Weights of a small sound classifier.
Model: 3.72M parameters, norm batchnorm.
Training: adamw at rate 0.0026, 11200 steps, batches of 256, held-out accuracy 100%.
Data: trained on drum patterns on synthesised drum kits, 26041 training examples.
Rows from block 2, named by matrix and row number. Rows with one number belong to one channel. Each number is 128 + 24 x the weight over the matrix's rms, rounded and kept within 0 to 255. All counts start at 0. Numbers have three digits each.
# filt: filter width-5 conv, dilation 4 (model.blocks.2.filt.weight, 192x192x5), inputs 64-79, a 5 kernel for each
# gate: gate width-5 conv, dilation 4 (model.blocks.2.gate.weight, 192x192x5), inputs 64-79, a 5 kernel for each
filt.23:152126164108129124133119099055130129139144078098135145140123120185133115076148093169108120094121127132108102117097131142125091164131132172059115110156113176107145107141149144130108122113113139086099125123140138170167132112110120103106113163
filt.24:173110152129137140117123099136138115132095107146108137119109114136117136118186083137123111166099125110131128202121107144179095132126127165124136125156083155110143127120051098137138164110163126142124170134114138116100098137112116161082104130
filt.25:157127144114100156158131095087129153142110122097138162130129145167129097123140128147128069112145170131098096096110156117127141149142089141077118136092121139118130162138162159103123159139147119130090100122138110161165135122144071086098159118
filt.26:106112108076093114095091096106118106082125146105092096103143139100131104074101108118120110093101093125164127121103102155065118136122121125150145120140178144130148143153123129155119126113097152179120120089105156145133146116068124135130105121
filt.27:137114139119124127135083120110126163105161128129141155127198129140108143123146102123106139110139164124198099129131107104142127163139196130102136098107103147124123098133133120125144121149118148136114147150112156146130129155125128119139115121
filt.28:124150106130145113155131108141116113121134145129098132120144116146140108140119149102134146111104125139148152074143140081110129111129137137123097134106129115156121106071181110108157093125068110148148059153142105099181100097129130086122117068
filt.29:130108150126094104104118148123084102125156148114117145134161149109107158133130111169136122079112143145163099145093089121125127152129119111119137102084123145090124150143096148163136059104136131139092142124104144160125128138116124159116107130
filt.30:125139112191150120125144142140110105121122095161095145155105108120140146149146145083164157167106131151132136126173092127162141071167167106147096139127110115174090100119120100145139148148143149100141086159097109124176127155151128150138077151
filt.31:117115149088144159158157142153134147119123151083141128109120153118106130102117120174084150105165172117149112127112135111125126183098164102113160093135140133093165080185174159150154111132137124160094141127117109158102120147124109123115147104
filt.32:123115127135110131100137180139123098152143113133104148138141119128105116121115124167150111122110164172154131128113150182107123173160116127143121139107163129082113185129115130152106149062151187119135125134140183121142126132102121173119153183
filt.33:124121147135167168111153129134149121138106107090158113152124146097180117138140130135133145098134094122119123146107152122100091093114131112128113124148151165145152121148114171117139112131114109100107187087173122129065180104129124135116148115
filt.34:113139124143126127088107132150095078113117138173149150134140126106094138178106137095139071151131149139131140124205112144123144127134099114151146116079158138147121166139135098151106106114140127134160130179109132129147118174158154149168111121
filt.35:172129171139156116130117083105116115124089091152102146149161107160133157129192076149120145167092125105130120158134099098170089139120143150117147105128106156098142108156104126120136136119136106099135119129108123115149111139121125144109079093
filt.36:068128112126118142103104118130138143133152136091146115141108138111123098126084146124167155089136121168103144094124161133089143121167111076128123159145168114144095137130125135082128131145138131147120121126155108124110140093137123102144156134
filt.37:129135137133169115088109132123156117119142124156133098142105125080169114101125133090107159140116078134129147148107158117115098076108131137183109152167141142162129099121113145101145158145123158139155162093163120101089157091135132154097120101
filt.38:102106106087104125147111106069124164158165123092099138134125162132101126068132146133112156110129143111125091108153136137141135124100159099117123078152118127136157102146149127133116109145148142116084109163124142181148110145102102113150121154
filt.39:097128121098120119158147144101107156165158122122111136131124088149113135120105095152128121120093138126115184194159148159115086128109134126122148082105156176117167154127120112172143125108156147079156142160124142118126098145126199167136125145
filt.40:114133099112107127141175097117154157180118103130113125106123116143166143111114108098117112142105112092116137155161080166126107075121137121107110098121115130143149139153119146177093156140147094090131138131089164117112127161099113122123108156
filt.41:128139126113121159113093078115170092101080129163157129127121145115082134148170167142124133174145130095108094107159117120162172141110125102130163116122112116115139100179136107111107184107115080121119134142123113119099108140135094138175146131
filt.42:094074145093113114098160135125116127171173153084100093125151110109143138114136092126109133090098103144177118166119133157143102131138143128120139101151115149093125094142097145143108124116160128135092138089126165139118147123091127145109115128
filt.43:116106124147120138103120124096184134145120113124152131092139101085118144123155127111150102137144096090100104147156101124140131104121114131121141135113098153116123140163150115161102148135131093124105155131083134152104131170125122164151124140
filt.44:108122135132137091110119167159123121141163144124104150128131094157137174178126115137135147131108164116137118076130090066129133147131151150111141109091127112091111118125143107182202165123160154124131084145082090116180099184157113105124092077
filt.45:157106153139140140124133146103133142143130117118123114132159127111122159108146079127119156099134091113154125186133141133131102123130190132112124109155119164136121092143106160110089106144114121102112185101122153145091143131099138166127120153
filt.46:129119131118151144169118054108138151088088108144143161136160142131131091131138130133123152135144121115125114152112163109147127137134142120127114149142110132140120102135112125031100113143093099149132158137171137149117139112134133160142177112
filt.47:122097140139129146120102107098157140115106090131134238164132132120086118115123119172122140122115193138117132143126115126099112163120133132122151142162132149123136110135114101115103138105129144102105130167124111148122079142141141169138146152
filt.48:119152137133157137136098118174163132098122153133181145112088133116104123160128137125104131174197149103106134135154156114142146138128136103109132160125118153132098086126150111119173173164134137135156167164134091108109114153170101106137138099
filt.49:081143145171124115133152172169124162102085126095130148130113132107158143140094160127171173087139131117139153142141141122067113098140123129147112165138164127179113123096112132115151108180111077108131160144139119142097139127143151091113130117
filt.50:156152139118158135128093174119113120091163125114121109113129151139089164109107148123098197116146142123137133112144144125124153154084146100120154070140122108105163110110150113158155097108109133094130122147126116109124094129106111118151111134
filt.51:175136129190136113132107113094117135125137122144097153125148113154127147123157094089160113145083131128140129121153073139131087114161126153105103125115124172161109135125146099135111127117127123115130092164077142108154091142100103105118058130
filt.52:162129110155115132089062152098133070097164119175152146116173122131101149112171113109137138169116111136170148131131130117164129127148154138118140145116110143121086111143129103128139144086141153145150148146102161104124118144100129144139105124
filt.53:104177127092109118163142100121093140166142138125141158164115130180124130108051131124104113121124159133108185120160140147118137140111129123135133099147147104125145120086122150143133076129131102107153111144141116121139098112133185098169150160
filt.54:123132124149150111088083156178109112099175162120139123122170154091122165144118151129142136110139121137171128145107099137125146128130111103154123107121132110137109151136107112147169105111113166185109143112111161159109154150100135145127077102
filt.55:144078113105134131156154140169112149176152154142080142141135126140117122142152102125107136127095147135139108135130138143149113121111115139112102102097076126134163157128134150143121116100172159168119118133143147121140135112110109149131122106
filt.56:164149117154166119139109110105122152125140105125139151124129119156083130144133127105141152102125140113122094093165109056129142121132152137092132116090110139149105109128162106109160121139135135104115097186125078155168088151167128085149090081
filt.57:118134114134127184150119114133160132121118122136170165138116141136090138160141153143158122124150137109094147129188092126109147121117120108122140147119155140133118132132138077137103142155147150112149138210094130109102075158142124124168088118
filt.58:142137164127131084128128101076103114118083070154108119128123052151123115102157091139116122157105121124135136139154124125158102132139175158096139117150104162118145105128136119117088128093082097078139104113118113100153127134140124133137128150
filt.59:118158184143160101127151170147135149150155169152139157118190126163149155145138165195140145139127165159178129126076157128116152169123117123141144112103145086094157145138097143142126119129157144167138134112148171116116121107090132112069136094
filt.60:100130136113095087123108093095114155136095121127129186132121086152094113108106139135116110124126175112121162065113128142120142188132125144082117114121133123111155130119175131136116127135147117132150071162127138110170082130123167075111141143
filt.61:157101119107147121108081075094122088089111083155124132134159104128087124108171091142113134136093102111130110135115099117162104140125151168135174130168098154082142093110124100109081127089096118107132107135106142115162120146130134175161138148
filt.62:091124108068124153150108164153151111110153156122131139089133162161081151124110118134078110111136147095143080096116113117093141137076114109107172122134171152138171145170128119147104124121139149168079107139089132152130099152107091113133130100
filt.63:139155143164197142085113160157118109123137100088154115158131191118137140166110148143141179106161125173146141137130168125098139121158154092124117137136126128124102102139119139129159111128135123111098157120174104188110156103173145131124161143
filt.64:117138162132143150170138105096138156136127131168144163127152110169126144094100111159130133152132149118160179134127105127099113137143146116094140098140181144111141130160154152159132155174129089153163108135110142108149130153127160091102126125
filt.65:113140132137122109145092123149139112085127141131105129070111080171103159143119119127128103145115136083121162095143115136115128139093112125095129111091130130121125134101171097143138146128093115140169079152074125104184098178133154078156115121
filt.66:047104083113110134093123141137170126148154148144145094107102121091141150153095142118140145149139100119118136152162121123110133074112115098159127132105172125141110120129098121114176174151143145154144146126110085097111127137169119142147099108
filt.67:111169132099147145174172107119112116158089125115116135150111138169150116125094130129060144119110143105114170130150174099077133131094138135146132124155170106115163095127116134116126146096127093131140111139159087139160132118157125113123183111
filt.68:080153136145153131147153130158173138119081138139130137126090097156163132149103152100140137139121132137127155080118125109115130123138148122116115149155145116141084078113179149116157174159112121124156101139150111102159144133161128053107120115
filt.69:133167147131128148148145144142128120154137149159137120114119156094106143146106149146090147138135120099137122161142153126108128121097120064164141103109184126129175140149103132129104142126138128124145179134133130113080126137110106149135138108
filt.70:136131134156149092137132081107100133148067103145119192161113131134119124111109106110130139121117170115112127133131136143142116128142137152130093135164114126151122092113124142086088093118161088108147119157155135119136098119136139120100138159
filt.71:160132111101103107107127132139099086151173156161104128159156115137110105134138132104135100129103135156123106090123126096130134129127113149142139119089129113130128151119131105139155132094155183133138075137127131129197123126138119130130122113
filt.72:080153153157147128110120143131143128124112095079129116154113116098097142116078141134153126099147139191132131100111094142085153142158149105132145098118156105096113111127133121176123140137172153095130141126123138150121126134124140114117081150
filt.73:092120083101107129124116105141161150125121131124123103129072121137129062146124126117134114154131110148085138121146165103121134132150100114124139187136138096110077101155142131097180151160100146133141105121168072106120134078175135112154189127
filt.74:139149123120107089140145092083104146114119115144131117152122100149161131122116101096118126146140116154134165102107097092165134137156138126116092093105099125131117115069140131121148111131103108124185113120149111091144147102146142073117100112
filt.75:098137113123136090131137134146091143156136158151058147118141109164146144149125145114110143161076162107149134109143145115119120115112125138163095155108136097143114107114119147106149122106150115171160076159132119102186111145121160125125151074
filt.76:151147106187128142133118206150116127082183130148152094137149146103130168116136161107174156122164066150146117126145132118154148110155155130143137140114105124148075126127131106129158130162092154124114158128114131128095147120115127138166097139
filt.77:123149115109116168182144144121119133103133146124111124078147143164138158094119156126106159150146136068157141088126129137139150133084115143136124089136117105142166149125158118119130145149133115184147087135101158115178124155088137090129112092
filt.78:107124105119185155168132140158142153121125112094120106160164150147140132138114138133124168140127114160168135106102129116113111132146160103123106100155132110137144119126157151133108093123075169137133117108128127139143148117115139121140125100
filt.79:120140118155130074123106154117117112125145153158106143114168113104106171110140139118146166144098122098171123152157113130135109104120152121165139134122134137167125126130096115125098128104120089128145140155102162119120121169091122160174124142
filt.80:116091103118160129139142110118123166141124101086119101150125126109123120109103125102124155084116098134113170134135124121128126117125153133110100109180106115161148093086152134111096054137119115097140105100135112133137162121141165127145128134
filt.81:085156145097123132178152141149136145105116141146157124118106107119134138126106124137077141158157128118110177136137176125110117115084111137147139108153160146131164130109137135113131146184130119133188150131148109081121140127145160103145163118
filt.82:096194109127146108135097097118130167088086128136138101100120153126130121118092186111099127124139086096115133129109152125118177135119140069149120140142154046137127127115103136085138128151113097157153136106136126097086132122120136110121162129
filt.83:145115078110110171140126140130135126134121117108134144108104179097111139142145154099119123115175139091124098124142091151133164099109154130153126137127103115166141105147152126174119129147159122113090140146074123161093091156120086144141116151
filt.84:156158175153123148157147133122143127151099119141123156120134113163101131148151130159129069149137196136110135146140143159151146158119104137105131113095102114105159195117131119156101149112179121108145132170131167130153105149119131147120162148
filt.85:107093141109146093106143124157118129137124138107117087146130134098139107136115095120112126103112095152127124191123162152138104093137126104133118123142105137136133114120082180118122103129155133120111173086182151142079174092131132173106167142
filt.86:116106177124146112101125098147119146143088129117096143142091132144149095150109091150137130138097149148103135152113172129131110153164126118104129160142144144113117130144101158095144166117173108142130140124191105139123116068154136123049169118
filt.87:139124135148122149162087144120132138073117122105122157107148125150087138101135118157121115125121128121154152122150128156113106138119139133089162136121149187133132153157163114139124122137114132122118122160108180147147098151080125105147110147
filt.88:107142173124130110123130141086112119115132080121136137104191093142132170106135132189113116127133156125162159141119147154108138165117140165110161118129144133087141147105121127113076176149148131138150138119115196115138133151090147115128127136
filt.89:117133107110086129161144150108130129161149139140112131128131099138078132109129143133118092134123162117113128097164133171140151126101094153143140092135110099142180149101144113165065152119167138122147109200126195126172102146097131128165137183
filt.90:119129154130123145144138146122130117116108137079151143114154181149149135104087103148115130071143149118147093128099136127068123128104120092106145121134158126117150138165100160178130097125142112130065147104114150204118134156111117106103147132
filt.91:158112113149140111112140149127118111152140124168111114172167107135153120113150113092125132158098110164148129126109151161150107119140149178130084134140097136157141129088135168096102151105146160131148107099165161093148160086085121139096109139
filt.92:124156157125086137116129150133147102124156153147146127114109110139155119115092121144149096149135123145138166142116136153098123135151108097121129158091183135092093137146106132118156184124104116141154145120134147091105143111124136108130145151
filt.93:125117126127125080146120106130045109123125105156104143143122107138110163136123091119100121106111151105110125140139108115116110130090144133136130099139142128129143115118119116160112095112156122075127121142098118127133106163139146132118095125
filt.94:181120114115136142118127142110132091133108130134107107082131140146093174131163103140117116123104123073122122132121070105155116132107133157145164111129089132123158121117129106162120115105149109118117126138060136132140112209123123166150114128
filt.95:142097083081090119115123174167108132124211165134105108136176150138144152142125115110143125128130137155169100116115096124148131132134108131123113104096132137140134186132126141178172113115110183181120111116116134143151140135116101126141098101
filt.96:153120144092153111175139105086097173151139123103096155123130109147081120092157102179085151118117173109118137143134145112138108169093147174109137101153110144127179142116133145123132105130147135120126123136138119114137075119112132129117141112
filt.97:141135131123137130129130158133119121110124116064118114094136185097083134101100135120099096075155124117135104114133134148121176128098115126146177124152128086128165153124116117126089082112113129131070143132118147190100133154107102126147130143
filt.98:079125134117089087129141132101084135146142101123057145146130103147146109121081101117124086116052135134120180133132130132111093139144114114123096132117146113098114150085144137146128102108126154109159077128119128101191126126117179132112143149
filt.99:134134152122091151137115187134191114103161114109143121097110118135115146101149105138143127143123123130133119128123101131102089121130111134129149131121147161123111154169159127198154174142124153109120144127082129122111119166110105098095098152
filt.100:134107133116114109127073125098107134079142111150147153100149094189113149151153097143119101147117142094130117099104115108155108150102126161079161128115137178117139141125140144149108107122104135116143111129100133109153128160118156109131146102
filt.101:132142132092119133108110110090151133138142119101150113141161169107120120103146160143112137100148123148147109147122172133118155147113121130177142141144124092123165139122077145073098104126121113149096167112191160149091150104099105154133171133
filt.102:124112070125115155128150128127130156177176154109136136164160142133149127110123147088172150137141123163156143107172097131119109087173137152131104132133125137167103127152173104129136131114128144162128118143138136137158126109110137127152099127
gate.23:143136134173133150161124133144173151130112130134131168176113150177149115158153127135183117133127153165083138113133149117130122150176115129107096164126120149143103134110157090088126157140132126128139099156145095125161108097168107090110134127
gate.24:115120162125142134090101097094146116130122119157168121171109135129139104097112123154129162114107114180113126129090141132081108139134140116138152132179185143105122099136098119110109107120120127098136141101163121136128164104142142140125161177
gate.25:108151127157141107106133116111087100121116103137102064129139130107159124111109141116146116122091088159127140131110122145115128129149116079159099119130153116134128167124117146149134102099079104111158127071133137109125174112098131130089097109
gate.26:170156136130103146161125157115106109105155115139126114086118117129126178145146148126117122124142147120129139117108082087136167167126145162147128097106126092094123129117126120154129126118124131106134119135080112122132124183150111117118105103
gate.27:131157133134138107122153139109110085141127128141104102115160101115168165116117125137108166141112106133174128129072101103120144138158190115151099096119166150142140124121115146144109144114121109129145121066109151104134186153100106134078108116
gate.28:094125137113155127153117145184153159074120140099162125098136148118142163139119150144114146126154115106140166157113112101113096134113120123150152126135136126134119133111117129120175094182087115150128152098097112132106149163143169139137116081
gate.29:059132126107104153121140157142189122116152122120168133116094129107138146137069130136117110151173144146130136095098114090101158152114106084134130119140151112117124142149143126153176140127118146126145150113136098126114127136152134111100113116
gate.30:111163108150091119143128120097101119095128113146149117134136134134129121106102168087186109129126091124103163108162105143110139088145094118162142159110158112130074155092159087116106141161134145159165111134098150115160125144123151101157108130
gate.31:049116102098114106119117109091161164108104085100137141117127098141126139114084124155140114093118116096113174117117127141078115135122114118116119127147187147137131136110122158136145123138124117136147111110103118107136126152121192105139150144
gate.32:108099118089117097108094072082117120142075103096115159123119123148103139139123089145094104110117143091101140151132141107130113143115132136103132126120115137097144121110121116104111087087148071098122133143125104150131116138155168166128157120
gate.33:137120169111111116134121064103131163162087104121165196155119081119118086123156127169130115126153179156116118111079106102136121175151125160073120134132114161093141143108154149146121140193168121117137136141141117114128116110134121094070144118
gate.34:082113131104103105103121112105087114109112105093108113118139147124154125101087110134117138055105106128147107157080128139088116150154162106142132125141149115083098091124063132114075075123118151123104147090133154182110170134113144141106121152
gate.35:107065102101085150084113153146145094148151173121132112096129151121120157117139099137137127134117104121159096120132098143135127136132133114108142111121134161102118139166100104188135122099118161166097134126065148139117111182118105135117115136
gate.36:085124100125128129128095088130104167103100144159147148146106149140135106121100159123133136134148138141120158092113190151121156134118108092120105167166178126166127123097117127081118097150112099141157113135158123075107111078117160094140197161
gate.37:128105108132171146141133138176135155144142110120110117131088146112147119183116108104103136119135113130100148158147209141130128114118136162149104146171096132153129088111137158091124136124127154119140153136196123133128134083157137168148153149
gate.38:142117134143141158085115123118153087135143155120129123106123151105102124135141103122135113142122126139114101148140107123138131137168143128136139108075109125086104119172106085150130134063123121121126168148115127145115126160142104181139103107
gate.39:104152129137124125172165132134119106092101080136112136129113122143139104117117152107158144160133134145149132098141081119146146128169160121128101149147122124150098112129173125130159136119118122122167111154125130101160114123134137110136105147
gate.40:153138111127144144127104103098108132140123099082115129178108161121108101121101137124120142054112123141101139129154136159089134130122137131135125110138110091130121100124136110119125078105106150084095128158178120176139123105153150129154130169
gate.41:124120163071123147120102124090135113133147102145155147140127119144102121100130116184103135136132133133115164160127132159124121172120130138101153103163149180099164109114090080127076156130126129127136148129145148125117115126137155132136142168
gate.42:137112169131153146161142189163138169127156143123154176113160145150119196141162127168126179122151170119167132148127126130133115158094153146130158102133114146105147121120086099123134135157156145135100161148096139154101087144110128142112105128
gate.43:117173144132110131131138099087131101110104109142150101149103152113153099125103128123130105129148122156108130141132141137117155147163129068148104122101155109118115130141121140118127135153117116096134157107154119145108172125154118122137145139
gate.44:142126107126114127115098098081117108145146104146085115138143104132121129099128122096133102121078104122117131140150102178111099083112116143139127111149135144150149156129131097145055129064103147090141115147111185122160127141083143175160109175
gate.45:110128153066122105140134134127111139143143148130105132108130116155115125130117118193068136122113165110119128135058164104119122177065112151137154115121112097053177128121086171131136119091137130154149133116149125130149143132142130129093157088
gate.46:099129098145109127091150110132125069125061107136123101118125129108161121162110143088152108144120096123126108116124103124119130088164138117167095164094136123168103121154149135116092157117130063117112113116105118137124141135145097120112122112
gate.47:116158112157145106102124123107149102128145115168156136155180125134134139130131133091140119178127127153170151135150116124156126111170151095124104107110129138170093121113133113128113182132148137157158132126134143097131130133121126142147102116
gate.48:158139132137118168139086125117138127100130122140151160156158161161117119120121094132165126117116121154140135154151125170096095137155118092069132134115165202150134150157107078115097132111091163145119146147129154120098082079080111111146101127
gate.49:126131153134136150152137139135127151078123123098159108122124167119151135110130116151133118116165111137122141189103147160124108158143115086093130109124141162106131143152139147140119129153079144147108195102139155147075156126109116135118121132
gate.50:126126141129147130097069110072107083065132058137133143129141131107124139080128109124131141143115104116136114141103105103137106138140172121136115113151133162134120109149127103107104129114067123126122132120116141130118141147099122152127109116
gate.51:108143111160149138134139091097132125174120115128108152138136135147141130133109161098162135137111158135123146078157114132083114094132120127137084140144150129172117122145184119132096170154182144164136059177121133120178098137128131096115100116
gate.52:137114139122167153134151151154127107131128148113110105095158110110099146113161114146106170122111115101187129179129147120114103125103202157156173133136143155128158094168107163142142138129131124162117162134132146143123150139107136185146137112
gate.53:143159154119128135129138145133094112126144145129114117098130159161152158134116157167119133115128139109143127132102136137127165165109154093134144117128155089068127110126087117126132109091122124136113122105120129125125142134122118131114135141
gate.54:129113137118143149134172101071104104159109097125148153197177158144156133081135142168137168113143147165152113118091104110134148140148166125119093087154130120139159120116100147093107078091140128110106133110157145146126150101117127141094104125
gate.55:118137126123135115115088103146094143102136141140130157108163125136101118089138129124134160139151153132194102097137113160147159134140135117110117136155120123118119103160120107135121114158121140185104107159102161132143094143074109084141113128
gate.56:162109144137156115087140139148066089154108119114076124141102117133135137126135084131100145117074135130099153152137144152138085109083103187134140141183108148122177128087098132117099100090157150105129104116159123127155124105129138144091104145
gate.57:130172131099072129154129094069136154127121130143142163121145140154095083091123134140125071124132162099103126114145146133123149145109087102111131146109129107127145181098155115119105116121107121134135111175135152115142079119111111105158159133
gate.58:138105134104132153161156101113150143166142148119103132161130126144107091092119103148093114113107137137109109138119175184113126150118112128115134122163138139132169142155117153117082125109167142127131140141186166122131110068093125152137155151
gate.59:117163123121122094137131141132101129123132122136104130090155138163130159129106157144129125102100140117150174104133123148097120117112137123130154116127140095110126124048129101134089105134154146133157087150100160124171126186105151093121112117
gate.60:126131148113150121085104119111126109131140117156135090140132095123123131117124112120101141133083065098111176128105101107110098113101140163162158101158142117100133114098089117145111121102093125101178130104127125104144182139134171125121087112
gate.61:097135141140112091075141142098129069133131122151126082125138073096177168124125131110110122152128089126164146121094088119149139116130170138161116101112121117123130110121094126134105156102117106129167132086109147098124185141116167147118098118
gate.62:120139142176116135106126082115127098139092090102112146158112138160158088102113136134172089102104131148093117100107127141105128135179094128121107172179145133133101120134125106087091106095129126129105103136153148173176135113140138117113137165
gate.63:106124133137106126150141168165094135124127141114144157093134116136127157136110141148147113128149165113153150111124087155106133147129105139111137143111162149123124181123132102182143144160142149166120126130069145116095085150107159090102091121
gate.64:147124127145154149133135109151111090145112151142082145137108134143157126180158110130141132125085121118088109145118145100122105130129129139133119173135121140145090090128097103071087140061123100120115123114144087135140143111165108167125160103
gate.65:093113157117128118097139142174125114098148168148165108132152146078165134142129157140148127138138087153160138146074119147105140147159111103166145136118154099102101146116093134129149101136111123170147170082132160131107194128123151153103124121
gate.66:106161107153116116090126120117116077153142132141150120164146153127150117121084142077145110133134107148152134128146092107130147092157155088157116149109154111140107107119122096147139132103161148133138148135123136134131147143127139141139105139
gate.67:136084131105128130123100118121127141092111115132133204123127092147094123131162101161145119105111164121120121140124123160110103158112107165063151142130140192125139148129129085123090138125144131130122137173128172130131075138108127134133139143
gate.68:106149154143109113132109153120158138129166125117108147146177140182122123110097094146137123098093132129149136122128151143099114163142132103089143134120130128073097140134117109124158143104108154136117111146137143162170132120131128117153144164
gate.69:110147133198118099133128118124103114112085118158123142143126091112143123106117143108157122141119141141128159160136146162135125136181105138165095172155136130164071137086103128061105125139124097121161132127141139103139139117128161152123137172
gate.70:118114109113100150112083105092187138053109110140169113122073165112123117155135167117144110148173119123066105119128124083116143131123111064122123158105127118139125131167140115112127146161097127074116145126121060127100126121179091119142134121
gate.71:147125108153128134127136069075117144134077090154118147169112155151157113143136148080132128143135137143090100118133140112144133099143124120118049142140122121174124108119156142089083140134146133115113101122154097153157128097148100116103121120
gate.72:118144125108154151152148134141145126141160153103141125124140147144146146114104146146132182105149123123147108092118131084090141123108167115127124122173157122113135051154140126113124135143133157180103107110118102155129137118131121090126114085
gate.73:110151149138132124185152118118123129146101119106138196149165128152145145145100147161139114073136200146149134108095085111097159196174158132131117120110140105099117114128125127121089109129139102132121115144116143149152131148120137114100117101
gate.74:135121136148096144132141126140173173161106164135089182113124123148115092112151120131146088151128203137147094132128155147150124149146117111098097160114117121127107123155155155138136140111187111139127114158145147126149102125125092120101156137
gate.75:155140137151180109149119155127076137139142102103091130134152129157105130124129120148120161121116138155153131144143137143137133143124181154133138119152095090111141074114117121148101107117133200135124109126133143144154127122125143130143109123
gate.76:101152156126136180156175140132170166173134137099133118159107134158165137109100140151114176109140114149115143105110130120103135138148161118108126101173146129119129087134159132109131140146132137104123112104143112146161140117120140092092133148
gate.77:171124148143150102141152140117123103113099084166110132144116097158126157122161091111120101183125164145118103114133117126199119135144127133086116108151085148132145136140152130119122145100108088071132101140132130119155113129150113126144129165
gate.78:097085155113102095099117139118149183151172122117168154149146117133133130123086084132113120100147143180143137124106135133110098150129131124099139118122144156091143150132151142145150087165140151096128166127145134134102136127143166128119142142
gate.79:074169132103107128140129134154118126121153151113165137103118153144116129143059134136088102085149130118099130104122151127082182168103116093127157134120167095076127112152120096125130086155101145142126133132122107154125125139151155090136141124
gate.80:095124154163135137132101119143169178106135136081177144118105129113117118130093133144131119120180135124126154136135121117099133151136131096119158172142154139107091099143125119099150159194113168161122161133119111121079108124150118090128096110
gate.81:124151135105110119088095110107140119142142144121202141140146148120099116093090142162110118105164125128138154138117120148085142145118117101151170121164174121097145125129079107139103142167158159126131161127122162132087123122092129118125112154
gate.82:131153154146152162143127081121134127161080132124142185147120158152117125158127153156146129143152202126113127095115112116116147164137117130115110145106162142125149133121156105116122125118174113139131101148125116131146079127144141119100132108
gate.83:122146118160155114086095113151128086140077102165165167137136103119108140149122134130153150140126130086108156104168110144109137113147133134135141162164169134130079096125125066096102170133155121143160125159109126106137105153140139110148136154
gate.84:148139120125122118141177127118083085172131122147093129158117088144178122153130128115141126168114154155101151102121105097154150131159152160138074139133130112153123124113131139115121145116150137118167086131134102100166125112169157124109137141
gate.85:158129139141155114125084087095139130107096106174160162132114108173111137165187121138130129173146170127104129103114117095198141165147135125070129126096079144107099103116158102101123130111127119071157119166130112095164107137171140125136130120
gate.86:125136104161139162160114124137171150131110098106114142093150136171103138108142132116147120142138153108159111081111066118141126125141146132087126158145096132122084122127168133171127135123115094135110086143061150146150106182109138104147121151
gate.87:141093103114140103100092094117094113112078122143150151153152114123088117088159113134110165137114139113150136129128146151166126139126180156114147130184096145127148072096123131111074090124142113157136141148137172108144119141095145143137157140
gate.88:151144148160143121141119115147121135101069125081135125100093133155148146168132117128136119076126112097102148117158122138118120133133122142068118129110117140121119119126161119134129087120086036097100121131104102164145126143174144104155150134
gate.89:152128128135132136128176123154123149168109144142112101140114144095165145153114138125131104135128098114100130169125147156122117101102090131162100115122135110135145131123111164129120108097138089122139141095135114120112158136152142168123158142
gate.90:134100109080142118104116084122094125142141119111080078101146125126097117132121095141065114117076097074140122164123130143134105123085123146151161108140115121103171134118062120109083107072127110134116117088112144151135146139108131175138126122
gate.91:134161131115137157114117132096121110124138091117171116154127216133143150118113186121099153112170114127116088086113125111129176128104152079130113091161130092135142113130099143119094101142130122105084129096135119175103153117120074079102098118
gate.92:112158142123177084103114130106134159101126113117174138144152124110157158100090144117098157091177136125156127114118110116107152143130160105128114094157138102122132114109111134136158099179106148131123151120123126133100140133121123083118093129
gate.93:118169106141119115126115097124100089136073142147132145110091141111123099171121163110124108129124140090079122121151143130125162109112108108177103146109167100161150147130103099097078135137157113150131123164138118126121106119156114120119132118
gate.94:156126130111116147098141125134121077107110147154157096131082130091146100123163145152129135151133103140110136149099163127157150136147139114147126141137117123123119105131086149100112152111131129147137160075158094109082158077150128156114170127
gate.95:130151091121138104124089107073133112103127094142127138142154106130137149110141151076146128139120117107152130102113068112110118071126164144145077085130136133192125120118146118130087152142109139131138097122080140107139132155102112111119067093
gate.96:087095143101106144112131150137157128135151135108130101107103107097135132133098085122100094122129096101101124160125123135107128129107109112145165127139151123074147134185114138183140135097118095106115160106103123143099144154150126163126154152
gate.97:133167112124126101119071104116096135111125092144160150113117126143091111140106150128148132119118146110106119056123097115117140121121103127129127142127161122132143156087123093142130110148135142100154098167101109117143100163161147080134119140
gate.98:142152120163137124084115130127112085140118110154134135105127139117147180117110147106155144160141139114174153126152111158140173128134154095131112114148150103121111113097127088132106141092161121127166141158091171104132116184089134149108091158
gate.99:103106163171163140097117135157118111103110119125141157106135160113127162160115105151142143127141125114140119186113113107107121126148130095133147144128154149126107123165075122115151112088108084109113202137122126163095146157155124195114138113
gate.100:123158110167099131140147128121145151155129128149151166163110140131147129127121171106171111170170184178139137123131118138166195156212125098128079152139107088123066119121128130108107139151140171134152126152132125120114108098136131109126102133
gate.101:118146104101088105119121109091105116159162109125052109108129115151126115122117123121147099133066130125121122119130096133118108130120109118136122099085137114115151157154118122175122134108131130113123064122084121121171132148131132141152113150
gate.102:125139117166149113097117135123157129130143098129136129153134119126139131132117162099154133131126096104096154088146110131125148096123120123125107141134112098149122141095121096123123130155123151095167119163124151124140125133135155099141094138